Rows from block 2 of the audio encoder of a small encoder-decoder audio transcriber, named by matrix and row number. Each number is 500 + 40 x the weight over its row's rms, rounded and kept within 0 to 999. All counts start at 0. Numbers have three digits each. After the name is the row's rms in percent of the matrix's.
After each channel's rows are labels from the 100 clips, of 14976, where the channel reaches its highest value: "top examples" is what is common among them; "lies over" is the class under the peak. Only what is clearly more common there than usual is listed. The data: short made-up English sentences, spoken by a formant synthesiser in many voices. In brackets: how many of the 100.
# conv: width-5 conv (encoder.blocks.2.conv.weight, 96x96x5, each kernel summed), inputs 0-47

conv.56 087:536424485428551508455622600509552487534516532471483578525484519443495534443507556476526575491511530511551442498486500534423408469491535474507490
top examples: /ʃ/ (65); /tʃ/ (39); "shiny" (25)
lies over: /ʃ/ (43)

conv.53 090:538538480513471502484483487539446485521538485506537588544449446470493534529514529437501518475467462510502491467538505494515484473494511455510519
top examples: /ɝ/ (77); "every" (33); "our" (32)
lies over: /ɝ/ (36)

conv.74 094:534402549447553459483518461561475517530527485482582503475511564524446418456500441570517540466453533516537461441479421505469471503491435430514520
top examples: "his" (42); /tʃ/ (39)
lies over: /ɪ/ (44)

conv.18 104:424507611539558552508493485514550473564535526502470474507465521470503428556476476400513467487485499533476524489424510444502473528548597478510522
top examples: /k/ (78)
lies over: /k/ (52)

conv.6 100:455495475454481486447507568494436514512512494548451443439513482515483457470521569536486471543492520472515459460476513504526503510393520485517481
top examples: /aɪ/ (63); /f/ (54); /ʃ/ (46); /aʊ/ (45)
lies over: /aɪ/ (31)

conv.9 118:542545511521493465487525456477420430595531516468475549598519531432445507519508457465429440462540533485506520453523513534539498550514507477496563
top examples: /ɝ/ (95); "later" (30)
lies over: /ɝ/ (84)

conv.8 102:515522499491475457530570434537495585547461497459554424517455510515497471428447626526463494530496495481465500479493584503484487482532533543476501
top examples: "this" (35); /tʃ/ (34)
lies over: /ɛ/ (25)

conv.46 105:442399498496593506449520496509476559443476519455477562493483439528502494472543390469482500460456508550560490504472446466493476507551524518524461
top examples: /æ/ (86); /ð/ (69); "that" (53)
lies over: /æ/ (52); /t/ (27)

conv.34 109:475525543526599435484514473580551533445495513476451455528531491495446493515533463505490491513475502444495500403507526490461486491567522478482542
top examples: /æ/ (80); /ð/ (78); "that" (59); thin (high-pass) (38)
lies over: /t/ (69)

conv.45 096:478430538498525483389499453500504488451549501522499517534518459509533491483382423468456503490523507540461507590543495519463458521554422558500483
top examples: /i/ (86); /s/ (79); /ʃ/ (49); "she" (37)
lies over: /s/ (51); /i/ (45)

conv.90 101:578443465421538441472476533555444391457484436454583448502470427521544455482502550412520577498455484491519490513506526549464463514526561512557502
top examples: /k/ (72); /tʃ/ (46)
lies over: /k/ (41)

conv.58 094:398541381437486496490510530538533503506539507504543425417448440425546508537514543475513558504481468518479552505549564499518520535523528469589442
top examples: /aʊ/ (49); "our" (39)
lies over: /aʊ/ (33)

conv.52 092:482464533542443451556462520420474464477472495526482523514490484472471554492491518461483530555525459456532463455562486475507473470522528393448556
top examples: /ʃ/ (66); /tʃ/ (44); "this" (33)
lies over: /ʃ/ (44); /tʃ/ (38)

conv.88 113:513504499468528465477518495522494460448541423472482399577453479538470548466595453466475459497451545485595537445476473512545547466480437508485523
top examples: /ʃ/ (63); /tʃ/ (53); "station" (46); "kitchen" (32)
lies over: /ə/ (77)

conv.60 087:501537519523392554485439524497470536509554494509440500475490507430543508487561485553488452481413495490451536514531494488572559480496429492565516
top examples: /ʃ/ (92); "shop" (37); "show" (29); "shiny" (25)
lies over: /ʃ/ (34)

conv.31 092:504554519535463550459523513545490454484484515528518492452517581459492490432485542475520517515569457472476451561497466525455487459484518489423499
top examples: /ɝ/ (80); /tʃ/ (47)
lies over: /ɝ/ (43)

conv.87 134:525459549543525501537424516525404492556499486487474547504499469512485476534521499529445490454539563462524490467481528456469514546461413535548449
top examples: /ɑ/ (62); /ɔ/ (60); "bought" (27)
lies over: /ɑ/ (54); /ɔ/ (46)

conv.82 086:505525473474434543465485474464486422553568541496513556526465513515509439578550477487473455456476475534559518479473519576509525457500411543477469
top examples: /dʒ/ (43); "strange" (29); /ŋ/ (27)
lies over: /ɹ/ (81)

conv.71 117:486543476508477471507519508553476508568487465407544398457544469495462471515471578537533483480532552508503606440543470478493473494445486443546484
top examples: /tʃ/ (47); "this" (43)
lies over: /tʃ/ (42)

conv.26 088:486462550593544491462418529573480529464486467532507464462465533576473483531463462539529555478450544576438439491443463510467510449562433487445493
top examples: /ɪ/ (94); /s/ (89); "this" (55)
lies over: /ɪ/ (79)

conv.22 103:547468518465554546490470447454471559504542454468541443427466555495499541469470541560538548513467587479538469464487496538469493531491473477507517
top examples: /ɛ/ (95); /z/ (88); /w/ (87); "where" (82)
lies over: /ɛ/ (87)

conv.91 094:458431532569538559431500464462528464467533461476513587488563484464527490421458489463497462500509455495487580493526506484504471459526475553526449
top examples: /tʃ/ (75); "teacher" (26)
lies over: /tʃ/ (75)

conv.83 095:507422483497465491458524542488519437485493480450541553445563481504490510460447518534508535527454510499542463525469413447499466469538559487522507
top examples: /k/ (66); /tʃ/ (36)
lies over: /ɪ/ (33)

conv.95 097:503478501488499463513469510524565511464455527446501480475417442527466481529569490481481554493508568479511456492520480552452526478436516502520412
top examples: /aɪ/ (88); /m/ (65); /w/ (65); "my" (55)
lies over: /aɪ/ (86)

conv.43 100:550541490583476532511477553501559535458487497564441492515449454464597484522599476463478551508547447487586493528472603488467540557519500445494579
top examples: /s/ (80)
lies over: /s/ (38); /t/ (32)

conv.24 109:401442417466483585505492561527549514464499524512512524493473488494509526572550482426449479483476439517481440550484509496492512522601556453495509
top examples: "this" (33)
lies over: /t/ (53)

conv.29 123:499522481429556493501525488467520486463478450496492483503518538478600568505415448503546520513499533446576497492409468531499477499497477463435442
top examples: /aɪ/ (86); "my" (42); "quiet" (34)
lies over: /aɪ/ (65)

conv.17 094:477432498496445486552428502448422559465450438464545458505502481489535502486489516541516498464519501487493510468450436498465458502498533429467507
top examples: /ɛ/ (73); "is" (38); "where" (37)
lies over: /ɪ/ (34)

conv.33 107:520540463497447524550568508462523532445486451493551532549488523547514489549458524504413548512518497445488502571499553562510587480570486556428528
top examples: /ə/ (80); "was" (38)
lies over: /ə/ (43)

conv.57 093:470531521485407466534416552495481485491533529457501407497469506524496499487489486492420532511550496571486486451523532457541544458522471549510548
top examples: /ɝ/ (94); /aʊ/ (93); "our" (87)
lies over: /aʊ/ (90)

conv.54 102:432449563467500506503497514497459525467447489498465504507503402475541494459472456522517441462477442507519515478495444507445390492515455504528506
top examples: /ʃ/ (70); /ʊ/ (37); "watched" (34); "pushed" (31)
lies over: /ʃ/ (54); /tʃ/ (36)

conv.14 111:524571433515560542458486482553468441544483505479477621538497471481464538518564488396507457513486482475520455475508503494493473478551601447511514
top examples: /ɝ/ (91); /ð/ (71); /ʌ/ (40)
lies over: /ɝ/ (61); /t/ (25)

conv.25 078:560486470440500511444489572416501512547472515469482491433403494473490547525510453541532493530462542517489478521482459500476575478454502412483432
top examples: /aɪ/ (96); "shiny" (47); /tʃ/ (45); "child" (30)
lies over: /aɪ/ (96)

conv.7 090:456522477498474461516502472458468589525498487485456564521459449551523472565478506556500478444492520485469510574490522519508478560466434500477521
top examples: /ʊ/ (27)
lies over: /ɹ/ (38)

conv.27 094:495443574479566565461535549525582512515481543461408503560466488487550564483540500586481511505489532497544434468523472463486449464486440515539534
top examples: /ɑ/ (70)
lies over: /ɑ/ (60)

conv.2 117:508469514480581480513564480514548445453457541469546584505479460535477456400533534472513477538473548490492459448499494562516499478488525491468502
top examples: /æ/ (70); /f/ (60); "laughed" (42)
lies over: /æ/ (56)

conv.84 096:463467462473483506547569437447568602432448512462524487453470450542475513449502472594469567545508474511494514527453495488492462519543454514432544
top examples: /ɪ/ (96); /s/ (85); "this" (62)
lies over: /ɪ/ (93)

conv.11 097:540524562476429509557489501536445518569475471510495445502467532486552446474495536573515468577446495491514483518430483521544564494496388472473539
top examples: /aɪ/ (61)
lies over: /m/ (31); /w/ (29)

conv.38 084:465561502503458484471550526521443527510532516501557487507457475460519503457497546528550488534537506438539508481531444532530551498421464525472540
top examples: /z/ (74); "very" (33); "is" (33)
lies over: /ɹ/ (57)

conv.77 121:434445526477474462490541481458426533457460477501448516520543520563464473493455514526501479499504496515487535534501500487524528479474503533514473
top examples: /i/ (98); /h/ (90); "he" (57)
lies over: /i/ (80)

conv.65 097:472522469517485485422521498488496458542475479497526533450604398519569492450506444411494513467511460480489453474575542462459459499470504425524490
top examples: /tʃ/ (61); /ʃ/ (46)
lies over: /tʃ/ (39)

conv.86 103:480440595488590453543510533565493488495530504502453458470545472514468464536531451516485460526472484473596424452471490487496473456452458507484547
top examples: /æ/ (71); /θ/ (35); "path" (34); thin (high-pass) (31)
lies over: /æ/ (25)

conv.30 090:522574502500477562494492489566440592557496540499495516540455546431487570532531508516509522520552525436491475486521524554519532504491440463506475
top examples: /s/ (94); /æ/ (70); /ŋ/ (43); "sang" (41)
lies over: /æ/ (58)

conv.28 099:475481491523479482516428537491469459496518461454500466523451500552437467513453492487438541531408569485494472463437441503579586528420521485589498
top examples: /ɑ/ (61)
lies over: /ɑ/ (59)

conv.1 113:501493452493432525534493489441427484480478560515489506472574434504556434539472530526506478482516465539485523552524557491515507447435475531538449
top examples: /ʃ/ (83); "fish" (33); "station" (26)
lies over: /ʃ/ (62)

conv.5 099:529481450480442526561498470503462435457516404536486479472507533481495442527523518481424470534577442449496561552504522475539522457480479583509474
top examples: /ʃ/ (71); "show" (35); "please" (35); "me" (35)
lies over: /ʃ/ (59); /tʃ/ (35)

conv.62 095:492609473530573476491536505539552461531541490472486473519542429441434475513550495465492537538450509503541447464437491493463476505468490440497493
top examples: /æ/ (62); "that" (38); /tʃ/ (32); thin (high-pass) (30)
lies over: /æ/ (46)

conv.40 110:504493430542459511455530446498468524506486502493513432469526464519525462497451561618579512532530524518451488457482444507544485466419529450481463
top examples: /i/ (92); /ɛ/ (74); /v/ (62); "every" (55)
lies over: /i/ (49); /ɹ/ (26)

conv.47 097:477508460531554499477518538570522459563540512527527487500527410507462478515476530481408551568545431500493526451522511503484491459478542459500423
top examples: /aʊ/ (58); "our" (52)
lies over: /aʊ/ (49)

conv.63 086:500503443526567483491488531457449529536512519468477462498426508510523583480554545461519545500507510425548439449468460488579564534461527544476501
top examples: /aʊ/ (50); "mouse" (27)
lies over: /aʊ/ (43)

conv.68 084:511462531456504553524527473520515483529569525495531526542513402418442513546516525561474513575476515468515497532456507456497487500479567447554575
top examples: /ɝ/ (80)
lies over: /s/ (30)

conv.48 115:466486500476425527511515435465518486486517466528453576541558492490544483456511455435498462520521501454470495529515513474499496531561580513449546
top examples: /ʃ/ (50)
lies over: /ʃ/ (37); /s/ (33)